Rows from block 2 of the image encoder of a small encoder-decoder image transcriber, named by matrix and row number. Rows with one number within an expert belong to one neuron, the router's apart. Each number is 200 + 30 x the weight over its row's rms, rounded and kept within 0 to 999. All counts start at 0.
Before each expert's rows are labels from the 100 images, of 14848, where the router gives the expert most weight on average: "responds to" is what is common among them. Only what is clearly more common there than usual is listed. The data: numbers of one to four digits printed on busy colour backdrops.
# router: router (encoder.blocks.2.mlp.router.weight, 4x256, trained with AdamW), inputs 156-207
# up: expert up (encoder.blocks.2.mlp.up, 4x128x256), inputs 156-207
# down: expert down (encoder.blocks.2.mlp.down, 4x256x128, transposed), outputs 156-207

# expert 0
responds to: on a plate; length: four
router.0,214,167,215,205,205,135,182,215,189,207,199,234,272,211,168,218,186,210,223,169,183,201,196,167,190,230,213,278,186,208,219,185,233,135,232,177,212,231,231,153,167,208,214,162,153,136,179,186,241,251,178,157
up.0,226,232,188,230,216,227,226,221,173,227,226,180,233,214,166,189,279,184,210,235,196,191,196,171,263,179,166,183,218,189,204,209,231,185,200,222,269,237,193,188,215,177,184,210,186,151,240,199,181,207,213,213
down.0,118,190,165,227,193,205,187,249,274,168,138,160,191,200,201,201,205,220,183,191,220,186,257,214,163,217,151,209,199,228,148,260,250,171,228,201,194,188,154,170,184,206,175,145,210,189,229,224,255,154,201,213
up.1,191,243,254,173,203,199,169,202,244,210,246,183,253,148,184,202,200,211,216,210,201,199,192,200,221,205,241,205,184,201,214,177,252,142,193,250,234,180,203,186,162,199,157,192,226,198,212,239,197,193,209,218
down.1,164,275,175,242,239,182,182,187,234,202,160,194,153,178,215,258,204,214,173,215,265,174,220,239,219,154,249,166,176,222,223,177,175,219,235,203,168,196,221,198,190,228,262,184,191,180,225,157,222,222,174,235
up.2,195,195,177,179,101,209,195,222,202,199,196,221,250,199,209,224,184,151,249,153,195,152,207,201,228,169,167,176,192,204,157,209,187,226,161,230,213,180,258,203,231,179,168,187,152,201,256,198,172,149,205,228
down.2,221,170,236,180,222,187,259,207,194,220,279,193,222,212,173,239,217,214,182,217,198,194,174,148,187,219,210,223,162,185,195,210,214,165,124,156,207,212,211,218,208,220,196,181,188,222,235,183,222,173,178,220
up.3,136,212,191,205,204,209,198,161,173,250,214,259,197,173,151,199,197,178,126,198,233,203,226,155,210,211,236,222,165,200,178,223,188,172,209,272,166,197,226,158,176,216,226,193,158,167,213,213,208,199,190,219
down.3,174,191,186,200,137,201,215,174,178,203,198,209,160,210,154,219,208,213,232,202,224,225,182,231,209,166,151,185,158,189,203,211,183,248,205,165,251,190,193,238,229,190,227,202,175,224,196,172,218,167,193,178
up.4,203,208,163,197,247,224,245,216,304,206,128,176,173,236,149,221,213,203,245,239,203,172,192,186,212,124,191,169,132,150,192,181,203,224,225,175,248,177,205,179,245,221,236,187,219,237,164,158,206,160,191,216
down.4,213,180,196,185,176,186,174,185,206,193,201,196,221,202,198,259,222,174,216,235,222,191,171,221,208,177,162,217,206,162,190,190,244,200,151,209,187,239,183,208,231,195,191,175,235,225,162,177,303,196,198,143
up.5,210,199,245,212,283,180,204,185,174,159,256,203,190,182,207,232,206,208,185,189,230,226,191,188,231,221,189,149,205,159,196,162,178,232,209,212,223,198,191,217,209,200,202,179,232,132,173,188,161,176,224,205
down.5,191,204,241,182,278,217,140,212,172,223,225,199,184,199,224,205,171,245,237,195,219,176,175,175,188,223,232,175,225,196,233,206,165,188,226,170,209,222,235,212,178,205,205,208,193,160,187,245,192,177,156,198
up.6,158,206,262,228,234,227,204,204,235,184,187,207,151,214,175,192,203,194,206,209,196,203,203,202,158,219,181,160,174,186,203,178,183,180,208,158,162,131,162,183,197,173,167,221,183,183,199,222,215,225,184,231
down.6,258,191,157,225,195,179,226,115,196,231,173,201,185,198,203,195,246,207,187,169,170,214,246,220,190,194,179,218,192,194,222,196,234,231,236,168,238,223,216,212,205,176,221,220,143,247,192,255,129,300,209,225
up.7,171,202,180,209,164,230,165,216,225,130,223,140,204,197,191,208,217,188,156,203,179,210,195,215,217,219,151,156,172,127,166,190,156,163,194,238,169,247,190,209,180,200,226,179,194,181,215,210,201,134,209,155
down.7,231,173,151,199,220,151,196,256,188,160,253,183,151,215,186,187,188,192,196,207,222,217,172,196,204,148,278,205,203,220,250,225,201,212,201,224,197,236,177,220,189,174,235,151,196,198,199,157,170,171,172,171
up.8,197,224,222,222,161,193,184,193,156,220,203,176,172,200,249,189,218,175,192,195,242,174,194,140,252,204,213,184,214,171,204,201,189,212,235,222,259,208,207,217,224,191,209,220,180,219,241,215,226,206,225,195
down.8,206,228,179,209,253,199,186,144,200,210,183,229,223,234,259,194,238,188,221,212,248,202,181,249,201,167,199,201,175,161,248,248,221,168,160,212,260,177,230,147,192,195,282,185,232,231,161,196,173,172,218,188
up.9,223,175,144,190,217,232,229,208,224,213,161,232,161,156,182,151,172,200,201,230,189,185,211,146,204,250,215,189,243,276,186,245,233,153,231,171,142,188,226,211,161,181,249,173,252,150,174,195,243,198,200,185
down.9,143,217,231,170,147,226,199,224,185,196,223,144,234,163,254,252,205,237,189,241,161,218,219,141,200,239,231,213,212,195,177,221,177,197,246,168,172,212,155,187,249,223,150,181,152,213,165,170,168,175,213,225
up.10,204,232,203,224,120,189,228,242,196,167,229,191,180,205,200,201,194,200,191,249,214,198,190,218,183,182,197,194,217,201,237,219,206,226,168,177,176,194,189,197,208,187,253,181,120,228,163,222,220,218,233,187
down.10,127,171,162,242,162,198,191,213,159,138,223,206,181,217,210,157,167,263,228,211,194,208,176,235,178,174,210,216,222,193,246,188,163,228,215,194,212,182,260,177,179,227,143,248,197,208,147,206,203,214,209,236
up.11,271,220,180,143,236,192,199,250,214,210,163,210,220,202,230,205,204,133,112,305,192,242,198,209,260,158,202,156,231,201,220,213,139,219,225,205,195,151,206,198,223,231,193,220,206,141,141,237,181,250,195,272
down.11,214,250,130,193,192,208,160,199,223,235,222,209,178,191,200,192,228,277,187,213,213,193,193,191,240,216,191,165,235,190,197,213,224,156,185,178,206,215,209,195,203,160,189,232,193,262,214,197,180,134,218,212
up.12,193,197,178,200,175,167,238,210,221,202,186,181,284,177,220,213,219,204,213,256,228,138,184,184,205,178,178,223,200,222,222,211,220,151,185,287,246,226,199,231,175,209,224,207,223,202,210,176,249,240,209,192
down.12,252,186,219,205,222,214,238,161,234,216,238,209,238,196,180,220,195,220,173,205,209,220,203,170,218,196,203,251,180,169,166,206,234,170,202,274,228,164,147,204,212,190,210,206,184,142,149,206,282,203,247,190
up.13,129,184,174,209,182,194,220,185,233,188,219,228,206,164,195,223,132,182,164,270,183,158,223,184,251,137,218,168,259,219,232,217,181,210,220,176,184,241,170,208,172,195,223,224,236,218,237,219,163,203,216,207
down.13,207,264,218,222,209,252,240,182,238,221,234,251,210,199,194,222,241,258,207,150,234,194,203,188,193,211,184,170,192,233,224,180,196,173,204,192,149,238,138,196,185,227,228,206,226,203,195,217,183,138,177,201
up.14,243,200,228,203,209,189,198,179,216,203,248,189,142,183,221,166,240,186,188,190,223,206,199,128,195,192,202,196,220,176,208,180,207,205,211,212,176,246,264,189,183,237,227,273,232,236,205,220,218,201,203,214
down.14,197,198,223,226,146,186,248,192,150,211,169,187,241,218,183,233,213,165,188,140,169,221,157,201,203,143,185,195,198,203,229,201,137,259,209,155,217,193,181,184,196,179,224,238,179,210,177,202,174,189,171,217

# expert 1
responds to: pink ink
router.1,223,194,220,174,196,269,218,200,220,259,197,186,220,195,191,183,216,205,160,239,225,191,184,179,252,224,170,122,219,168,171,223,189,199,225,208,196,229,232,238,217,187,164,210,239,213,178,213,195,174,190,249
up.0,148,236,187,211,195,191,197,210,181,213,172,177,181,201,216,164,170,129,178,221,212,181,185,199,273,220,225,178,184,218,216,174,201,256,214,236,229,183,227,192,182,160,250,180,168,161,161,225,178,197,204,165
down.0,170,249,237,239,192,216,250,191,203,204,220,195,194,212,206,246,175,158,163,204,206,221,231,178,204,257,255,161,228,221,159,204,152,196,207,191,175,135,202,131,214,189,221,144,199,221,226,177,238,209,198,181
up.1,215,188,229,221,160,201,140,172,205,209,198,184,204,132,185,224,179,194,264,232,224,185,244,152,164,162,162,171,171,233,220,193,193,219,213,204,192,217,174,212,186,265,186,218,219,186,210,249,198,130,195,204
down.1,212,143,179,215,193,187,183,179,186,154,250,181,205,239,182,240,136,173,229,205,231,241,226,167,195,193,182,197,197,203,216,218,173,239,221,212,141,153,190,203,256,211,171,181,156,186,152,236,212,221,233,187
up.2,156,203,271,218,206,214,170,194,200,190,209,169,188,187,164,175,225,167,185,204,168,225,194,188,171,195,144,184,195,143,232,232,217,164,206,177,207,231,196,183,187,147,172,199,233,272,139,181,183,151,236,229
down.2,226,130,233,216,197,192,194,185,160,218,171,202,243,225,190,164,188,201,239,200,259,212,221,200,182,206,184,164,157,226,188,234,215,208,190,187,225,186,219,202,163,229,186,236,236,205,196,162,211,322,230,184
up.3,230,212,191,227,206,192,147,214,213,157,213,198,177,159,207,207,259,223,220,215,187,196,259,249,198,208,228,187,221,179,229,184,222,237,223,212,246,171,194,191,225,186,220,234,212,219,205,231,253,116,172,194
down.3,226,259,176,159,199,217,186,182,149,209,264,189,187,231,217,234,194,265,198,193,187,136,212,226,230,203,200,202,198,245,226,206,207,132,298,228,226,178,169,167,212,211,194,224,221,250,202,177,191,199,228,192
up.4,182,237,177,231,186,189,181,151,173,222,177,193,216,174,194,183,238,183,166,250,197,223,190,175,215,172,202,208,220,209,204,184,182,210,226,195,158,229,223,193,190,177,212,221,216,243,163,203,161,157,216,191
down.4,213,219,182,128,167,208,214,206,187,161,219,165,253,192,180,148,165,203,214,198,184,201,206,229,194,265,183,226,173,147,144,208,240,139,200,188,178,200,219,197,205,182,215,156,193,228,156,172,217,125,183,206
up.5,218,190,174,216,248,230,183,216,221,230,215,212,205,165,201,194,206,184,72,188,190,212,219,209,175,140,235,241,135,152,151,237,238,209,242,180,249,212,233,206,168,203,182,196,212,186,184,210,216,188,194,167
down.5,205,255,163,165,198,231,155,242,193,183,185,203,202,155,187,160,199,182,128,243,174,236,132,235,215,178,175,221,209,176,189,203,174,154,193,143,268,205,212,163,179,211,178,253,115,205,196,186,220,135,200,224
up.6,203,187,207,192,202,230,221,217,132,185,216,212,188,141,195,216,195,224,195,226,158,185,182,192,220,178,178,186,215,246,211,211,175,178,187,195,239,201,239,206,207,203,260,188,244,256,211,198,197,177,218,204
down.6,237,155,185,203,217,187,250,216,211,161,219,205,216,216,175,196,162,227,212,243,258,193,249,174,233,215,185,158,188,219,205,225,225,232,196,230,220,205,202,179,204,164,180,217,172,147,148,193,201,207,185,215
up.7,225,194,201,209,194,151,166,209,181,216,270,207,222,236,188,201,221,217,90,260,157,220,229,212,237,158,258,193,187,152,188,181,196,209,194,245,200,214,193,192,202,188,246,194,182,185,207,189,207,165,218,204
down.7,242,195,192,123,219,226,176,160,216,236,196,229,196,223,203,183,198,209,168,207,160,199,96,147,227,208,226,213,187,177,227,233,215,152,223,216,197,219,184,185,206,206,205,244,230,180,194,193,182,124,236,148
up.8,208,225,169,196,223,173,197,214,196,182,154,207,159,202,195,188,174,236,206,219,192,201,175,212,238,281,206,222,205,212,211,182,181,200,217,221,186,153,253,201,232,214,199,158,246,206,193,176,221,224,229,216
down.8,142,231,182,220,212,255,197,179,227,204,168,197,186,191,180,147,209,178,202,170,189,216,198,213,186,221,246,196,216,176,229,199,186,206,205,260,184,199,82,191,235,232,185,218,185,219,175,211,205,234,228,185
up.9,134,256,166,209,190,161,176,240,164,198,190,186,234,202,183,201,183,192,204,245,219,186,213,152,137,236,172,259,183,169,207,151,124,169,233,211,209,241,165,201,232,225,202,190,261,158,269,191,224,207,212,177
down.9,148,223,193,179,168,239,188,161,191,254,268,224,147,211,191,222,197,199,173,197,238,155,208,246,175,187,203,233,285,191,194,214,184,262,190,196,275,169,179,174,221,221,215,210,204,238,197,241,182,216,246,232
up.10,204,216,183,199,122,231,158,230,192,180,182,239,227,214,260,248,227,189,211,213,204,175,192,239,196,211,195,204,192,213,224,211,179,190,191,192,129,197,201,203,180,182,216,154,170,95,191,229,167,206,189,170
down.10,233,116,179,226,205,191,229,202,161,205,208,223,226,199,228,210,199,155,170,207,229,231,238,243,213,227,196,179,208,275,270,236,218,232,139,240,161,244,224,176,191,155,259,254,145,185,130,208,201,226,182,257
up.11,181,185,187,182,173,198,210,147,194,207,231,145,129,198,210,192,146,198,195,252,223,177,189,144,177,200,227,231,251,223,234,228,226,134,229,249,221,259,206,204,215,206,264,202,196,158,224,193,166,207,188,234
down.11,171,179,168,187,190,166,182,185,163,228,240,186,184,225,202,209,196,246,178,161,224,182,195,170,240,155,198,209,238,210,227,219,188,169,246,162,130,191,195,179,197,185,194,203,223,176,165,194,185,221,244,157
up.12,219,186,169,191,190,185,222,178,204,148,222,198,193,201,192,221,242,184,148,227,196,232,196,228,212,249,150,221,204,169,165,225,147,187,212,207,142,225,178,154,186,211,191,185,189,175,206,194,216,215,215,148
down.12,302,214,182,165,163,134,211,198,242,221,209,217,206,198,205,195,209,226,235,231,211,213,231,238,200,242,203,168,175,206,199,183,206,237,187,220,150,226,192,224,211,169,151,191,230,194,198,244,189,232,192,186
up.13,148,215,219,196,199,204,192,205,193,175,255,187,142,198,209,225,197,175,222,222,219,219,206,130,203,217,217,191,237,239,198,190,235,210,161,224,208,244,163,217,201,233,185,193,175,244,191,237,194,248,183,193
down.13,178,178,212,198,215,165,239,204,190,229,232,205,205,208,210,242,197,190,247,193,209,215,199,162,173,155,209,206,209,235,210,196,196,165,258,202,189,188,199,202,167,201,232,265,211,166,202,217,194,192,228,248
up.14,141,214,192,214,178,221,209,251,229,173,269,165,174,196,210,153,238,208,181,193,204,239,176,225,196,237,154,172,190,164,214,195,199,245,141,216,189,214,174,199,205,162,184,240,217,169,242,181,213,185,226,232
down.14,210,205,192,229,230,196,168,214,170,156,265,217,180,168,205,219,192,185,264,170,242,201,201,184,194,196,227,226,212,261,192,219,174,239,156,222,116,162,235,160,251,168,214,269,210,227,208,212,185,255,195,190

# expert 2
responds to: length: two; blue ink
router.2,195,201,187,198,201,214,213,219,205,219,154,216,187,217,219,208,186,161,181,171,185,234,216,243,179,173,198,180,208,170,207,233,159,245,191,175,194,135,191,218,209,206,184,189,197,257,175,146,160,208,218,217
up.0,175,169,160,214,207,209,213,191,233,207,189,225,208,153,225,210,251,230,242,253,181,239,209,145,123,154,156,143,202,165,207,186,175,232,220,193,197,142,206,193,204,226,191,198,241,198,118,250,156,204,215,166
down.0,207,195,199,200,198,190,204,219,220,201,272,203,248,221,200,209,137,176,153,135,178,225,224,148,169,189,226,183,221,169,171,163,220,166,215,218,201,200,202,234,202,218,182,210,242,214,163,167,175,201,181,236
up.1,201,168,184,199,220,203,171,164,181,220,185,203,160,184,178,211,235,249,187,200,213,144,209,164,208,212,213,194,216,219,176,210,158,207,196,213,188,170,223,182,198,196,235,225,165,219,206,231,238,267,191,207
down.1,249,288,238,206,203,221,212,179,234,154,189,207,227,264,174,157,190,203,221,236,160,205,181,293,213,229,200,188,205,199,213,266,215,152,175,171,206,218,179,187,201,227,157,197,146,167,191,166,226,196,206,164
up.2,238,230,198,157,179,169,209,225,251,181,210,197,199,213,192,194,158,160,130,280,220,224,200,200,225,172,216,165,208,222,216,243,186,232,222,170,212,172,182,184,188,189,273,189,208,187,220,163,185,246,189,188
down.2,128,176,234,217,128,214,270,212,245,217,225,177,196,162,186,181,255,223,204,186,232,205,182,247,206,263,189,232,226,211,158,207,200,210,231,217,227,141,213,206,202,236,158,239,166,193,229,199,211,227,228,180
up.3,184,208,242,218,246,165,235,201,188,197,236,190,195,188,231,222,241,216,215,238,185,140,193,202,200,130,159,153,193,198,150,201,224,200,179,237,131,197,223,223,219,199,261,198,255,232,217,163,231,194,184,203
down.3,192,158,238,157,179,170,201,172,242,185,153,195,178,190,219,233,159,159,234,198,233,164,168,232,206,196,211,173,221,222,124,133,196,221,190,203,219,164,231,209,215,231,165,230,182,208,222,198,184,159,190,194
up.4,175,192,213,230,235,193,188,202,203,183,201,178,218,222,208,204,254,215,228,230,181,221,190,226,186,183,186,195,198,186,221,172,192,239,208,230,222,201,226,197,207,168,238,174,204,198,230,227,198,205,197,196
down.4,228,177,185,232,193,201,197,183,151,128,120,229,181,231,193,197,203,201,220,166,158,225,223,211,217,224,275,146,231,153,186,227,230,191,209,201,214,201,237,219,190,248,249,210,188,185,217,213,153,179,234,166
up.5,147,196,164,179,210,199,163,237,213,205,179,162,226,220,158,156,145,250,189,223,204,198,209,191,197,256,274,181,161,190,159,204,225,210,200,205,166,237,213,208,198,186,219,187,209,205,170,140,202,191,185,196
down.5,213,204,240,210,159,194,203,139,241,195,197,208,173,165,199,224,217,175,174,216,195,220,132,202,205,238,213,184,217,226,192,174,197,211,173,254,198,203,162,226,202,177,257,188,201,250,269,202,157,229,215,242
up.6,175,214,156,241,160,160,184,189,138,137,256,170,192,183,216,173,255,223,201,267,228,182,189,198,224,190,230,189,222,242,212,187,236,228,200,214,247,264,193,231,210,240,210,177,183,213,240,205,215,193,213,193
down.6,204,208,172,246,256,237,215,187,157,187,183,213,170,206,167,190,214,208,153,210,258,181,197,179,240,181,233,151,173,204,191,239,199,237,147,180,243,183,174,237,214,141,215,219,156,251,170,208,229,187,187,199
up.7,210,190,250,197,167,158,170,243,174,232,161,198,242,174,204,200,184,186,153,224,168,234,192,219,203,207,138,202,162,117,185,196,144,256,225,220,154,182,187,212,192,176,261,224,197,253,219,213,174,197,209,223
down.7,174,221,194,223,215,183,219,212,273,228,198,202,215,197,222,209,213,179,192,171,219,199,201,209,217,217,241,212,214,232,216,230,164,206,174,207,193,220,204,182,191,225,233,165,153,174,231,201,229,288,176,199
up.8,160,195,164,175,173,188,178,225,258,200,227,181,181,168,207,200,177,228,140,270,146,178,208,163,193,219,162,218,210,183,178,198,194,212,205,234,172,189,248,183,199,180,184,208,211,232,195,214,183,220,203,220
down.8,252,144,230,241,171,215,176,215,155,158,179,213,202,173,187,193,199,218,216,237,204,125,215,183,188,184,183,215,162,234,146,192,213,224,143,200,174,171,179,164,184,146,217,229,212,198,208,152,235,226,178,214
up.9,206,211,201,227,143,212,182,151,183,226,161,215,179,156,248,250,197,194,243,171,234,112,202,217,200,202,227,167,224,172,220,207,177,238,174,175,213,192,211,171,210,211,205,173,186,227,256,193,140,176,200,184
down.9,196,230,165,220,200,233,172,156,223,215,224,198,170,257,173,207,179,243,277,208,224,206,208,168,166,186,227,168,185,165,254,206,226,255,267,231,197,217,212,175,191,208,247,195,206,177,171,156,235,217,199,173
up.10,187,174,205,198,226,218,220,220,238,170,166,179,231,200,215,170,203,211,165,203,197,232,189,146,185,180,198,199,211,219,190,186,196,229,207,180,173,229,242,182,193,205,194,191,205,195,223,245,212,168,189,178
down.10,224,203,237,154,209,270,210,174,173,191,214,221,182,218,208,247,195,193,200,216,186,226,176,206,173,224,229,195,239,239,176,142,211,213,225,151,177,198,207,207,237,245,207,239,239,217,149,189,209,162,132,163
up.11,197,169,155,197,167,188,177,220,204,143,185,206,206,180,210,207,254,179,206,139,189,202,155,260,223,206,139,197,221,219,165,191,169,152,202,221,243,194,215,201,178,206,211,226,189,160,204,228,208,144,179,171
down.11,182,227,194,205,235,178,203,175,257,247,260,191,273,222,193,186,193,189,201,214,201,224,185,169,174,174,208,208,154,170,258,220,185,192,203,226,221,200,200,192,175,182,176,188,196,231,295,208,195,229,166,161
up.12,163,203,214,233,250,224,253,230,199,220,172,171,135,228,195,191,308,232,187,222,192,148,217,194,172,204,234,202,233,182,154,218,197,185,230,173,139,239,201,181,223,175,193,204,223,210,182,193,180,201,177,178
down.12,221,171,194,214,170,208,211,124,155,261,212,214,224,217,174,149,166,172,206,145,237,195,197,199,236,238,209,232,211,221,243,162,248,203,193,208,201,206,165,220,180,223,205,227,225,242,132,198,268,161,154,192
up.13,116,225,178,230,218,193,192,201,186,160,240,185,184,203,204,221,227,196,212,231,206,238,174,217,254,209,204,235,230,220,227,154,195,138,185,229,192,192,213,192,190,165,194,232,169,143,223,199,232,210,190,193
down.13,229,226,172,248,219,221,224,206,156,173,187,182,243,219,225,203,237,211,156,131,200,180,177,225,201,239,231,204,170,259,201,247,207,169,232,238,201,202,225,247,192,168,200,200,251,179,187,217,198,199,244,132
up.14,184,186,140,205,201,197,173,197,189,224,255,198,169,150,199,204,212,212,174,261,222,218,230,221,241,163,210,190,235,157,212,212,218,222,197,228,176,211,168,175,169,177,235,203,185,190,155,253,215,203,199,158
down.14,186,154,210,228,241,220,211,224,207,203,208,243,254,216,157,193,206,160,228,213,171,208,266,198,223,173,170,213,191,150,189,226,204,172,239,179,193,216,189,252,172,197,160,174,247,200,248,241,210,233,197,177

# expert 3
responds to: length: one
router.3,171,245,195,162,208,159,197,160,170,158,233,202,161,205,218,217,222,232,244,187,210,182,223,249,173,177,222,213,176,259,247,186,212,226,187,216,206,184,176,208,199,240,187,238,196,207,259,251,212,217,168,217
up.0,183,212,146,171,215,225,206,222,154,209,165,214,211,228,172,223,195,211,156,207,217,220,220,215,226,168,172,166,155,208,256,160,245,190,178,183,195,212,190,190,188,208,217,192,164,135,164,185,164,175,201,203
down.0,167,219,212,211,216,231,240,186,186,242,215,200,204,219,175,191,226,198,189,238,155,236,180,163,173,186,242,232,165,232,250,231,170,220,133,221,249,191,231,207,236,178,216,145,187,203,253,258,205,238,211,107
up.1,232,210,154,197,196,167,264,193,250,235,213,185,220,226,203,208,196,157,197,228,199,216,205,170,203,159,165,193,230,146,199,182,171,215,171,222,236,229,261,199,213,204,198,216,208,180,209,267,226,168,212,160
down.1,245,206,138,156,220,197,253,197,156,169,213,197,247,220,210,147,193,254,157,173,205,224,197,205,172,156,179,185,192,187,196,128,276,185,136,161,206,153,246,183,214,148,225,191,182,196,161,214,164,180,171,195
up.2,208,190,265,220,214,169,192,215,147,194,236,149,186,187,220,195,241,156,195,209,214,220,221,213,192,166,234,192,186,158,184,219,227,169,194,182,179,226,207,209,229,201,203,236,186,214,185,216,179,176,221,205
down.2,252,199,165,190,166,175,197,174,233,231,196,202,231,202,230,210,201,195,219,184,212,219,192,216,183,192,218,227,194,206,228,247,228,210,189,240,183,159,160,161,240,185,161,226,275,187,177,178,213,215,224,233
up.3,168,150,206,224,202,156,185,206,187,160,210,181,178,183,190,189,251,210,204,173,171,163,198,186,224,175,175,198,228,155,206,197,160,175,179,258,157,194,208,198,200,210,230,244,270,155,126,188,185,183,197,207
down.3,227,170,200,205,227,231,193,190,222,205,177,172,200,222,204,212,226,145,204,221,172,221,209,249,196,194,249,195,199,229,227,218,162,168,211,215,205,223,229,228,214,184,211,184,228,187,276,171,204,203,228,196
up.4,198,184,210,220,148,185,199,230,218,229,162,205,186,193,211,159,179,166,234,284,195,250,180,224,203,197,182,229,185,255,219,146,240,199,173,218,236,206,160,193,186,158,192,188,183,229,157,216,219,204,222,195
down.4,157,217,192,218,151,211,219,201,220,197,235,171,218,210,220,196,215,176,163,203,204,209,194,172,239,215,243,226,170,164,173,215,207,248,205,199,163,240,200,247,190,164,185,223,146,229,186,201,258,240,202,180
up.5,249,255,223,175,232,188,170,211,131,189,196,173,235,236,248,187,118,237,204,263,205,125,172,185,152,164,182,204,198,231,179,159,248,218,178,175,230,175,224,241,249,196,221,209,192,218,216,122,184,235,224,146
down.5,257,202,201,200,167,209,187,167,207,174,203,230,213,213,213,190,189,217,243,204,202,178,184,190,223,196,151,209,217,191,190,169,219,195,221,209,165,221,211,172,177,220,191,231,253,133,261,191,186,198,208,204
up.6,234,160,203,229,188,196,207,246,168,157,142,203,197,190,153,200,280,251,164,195,219,114,200,189,198,152,193,181,238,231,213,208,204,248,203,161,163,133,214,172,239,237,178,247,210,244,157,235,135,165,183,172
down.6,182,229,183,186,189,217,208,199,184,154,172,215,232,173,172,135,172,170,213,193,176,220,181,166,176,153,159,196,217,185,162,191,232,154,253,207,182,143,179,209,232,229,171,179,215,254,203,173,205,218,224,167
up.7,201,190,177,245,225,190,163,210,207,177,227,182,196,161,178,169,146,201,204,268,197,182,194,257,215,152,183,210,205,158,178,192,179,173,244,259,258,150,207,192,199,207,245,220,229,253,193,246,217,168,206,189
down.7,194,155,268,255,235,192,182,148,161,182,200,183,237,241,195,207,190,233,225,235,183,166,184,204,223,284,178,229,223,243,203,244,211,172,158,264,183,214,207,185,181,187,202,231,218,233,219,246,226,257,200,211
up.8,201,202,179,198,166,221,284,227,235,223,224,199,228,192,193,185,199,218,281,186,207,238,199,171,173,173,194,168,185,275,202,165,189,189,200,240,161,150,193,183,173,198,215,226,184,205,183,179,190,193,230,163
down.8,226,159,197,214,260,227,214,174,156,208,177,172,228,161,206,196,211,207,194,201,204,200,208,148,226,169,241,220,191,114,188,196,197,250,217,123,168,170,209,224,166,199,165,227,202,139,171,199,125,185,150,180
up.9,172,233,223,167,246,201,208,191,283,197,269,222,192,248,202,209,182,214,186,223,228,204,197,210,230,219,162,214,224,172,180,185,256,181,166,190,210,237,189,187,184,192,198,184,254,163,199,242,194,225,175,228
down.9,200,171,189,201,162,180,221,188,227,244,181,230,177,162,252,219,185,247,245,142,164,152,222,274,166,207,225,184,180,190,238,170,166,211,265,198,189,216,199,196,239,210,247,187,163,262,177,181,211,201,198,219
up.10,196,198,228,195,215,225,208,180,128,188,156,254,171,201,188,145,180,216,227,191,183,226,203,248,190,180,185,168,196,216,183,209,181,206,183,216,249,202,217,206,199,204,179,195,177,226,217,170,174,207,226,177
down.10,207,221,226,175,229,208,216,170,178,217,204,195,172,209,150,235,148,200,206,216,128,170,133,206,209,171,217,208,196,250,260,177,230,143,214,190,190,187,222,211,179,221,175,197,212,157,189,207,211,212,195,153
up.11,180,209,223,217,182,215,264,154,128,234,197,185,232,235,203,232,209,229,227,198,211,248,201,126,167,187,201,179,155,193,220,182,197,168,235,217,228,220,206,183,183,225,246,245,158,173,233,167,233,189,189,211
down.11,262,175,239,195,183,220,188,165,224,206,233,160,223,194,180,221,113,192,132,221,257,236,224,198,207,246,179,162,195,206,223,227,222,221,183,195,180,202,156,164,203,186,222,163,213,144,230,190,207,204,221,179
up.12,191,189,219,197,183,239,194,198,234,210,200,219,193,201,148,189,180,239,234,244,265,177,225,187,186,220,169,241,147,181,170,244,207,207,175,146,205,152,229,216,163,217,247,222,184,190,173,157,218,202,209,168
down.12,221,176,269,256,156,176,228,158,171,154,178,218,251,204,171,234,268,165,170,233,157,220,165,289,164,241,171,166,241,169,211,177,172,234,194,250,206,163,199,184,171,194,189,167,196,222,188,224,152,262,198,201
up.13,202,237,196,188,231,234,166,216,196,203,208,206,216,173,201,232,215,173,246,242,189,198,186,192,147,222,243,155,238,224,199,206,222,140,207,260,245,229,197,226,214,178,196,240,150,109,203,186,187,210,228,186
down.13,184,184,195,224,181,174,235,246,254,177,219,172,165,244,203,202,218,205,232,193,249,166,256,164,158,179,183,196,203,229,173,209,195,214,180,213,213,228,166,156,178,114,236,239,172,185,197,195,179,216,229,202
up.14,220,188,175,226,221,221,158,176,124,204,222,222,229,172,227,141,247,232,192,227,187,194,223,149,174,177,245,187,190,171,213,233,241,200,191,252,218,171,207,241,216,192,190,196,187,236,208,254,198,197,206,145
down.14,248,184,205,231,180,171,186,219,204,182,243,171,193,232,149,221,173,232,217,211,247,224,231,218,154,242,184,200,206,161,212,208,201,215,224,162,205,192,205,224,221,215,229,190,200,179,227,161,179,181,147,205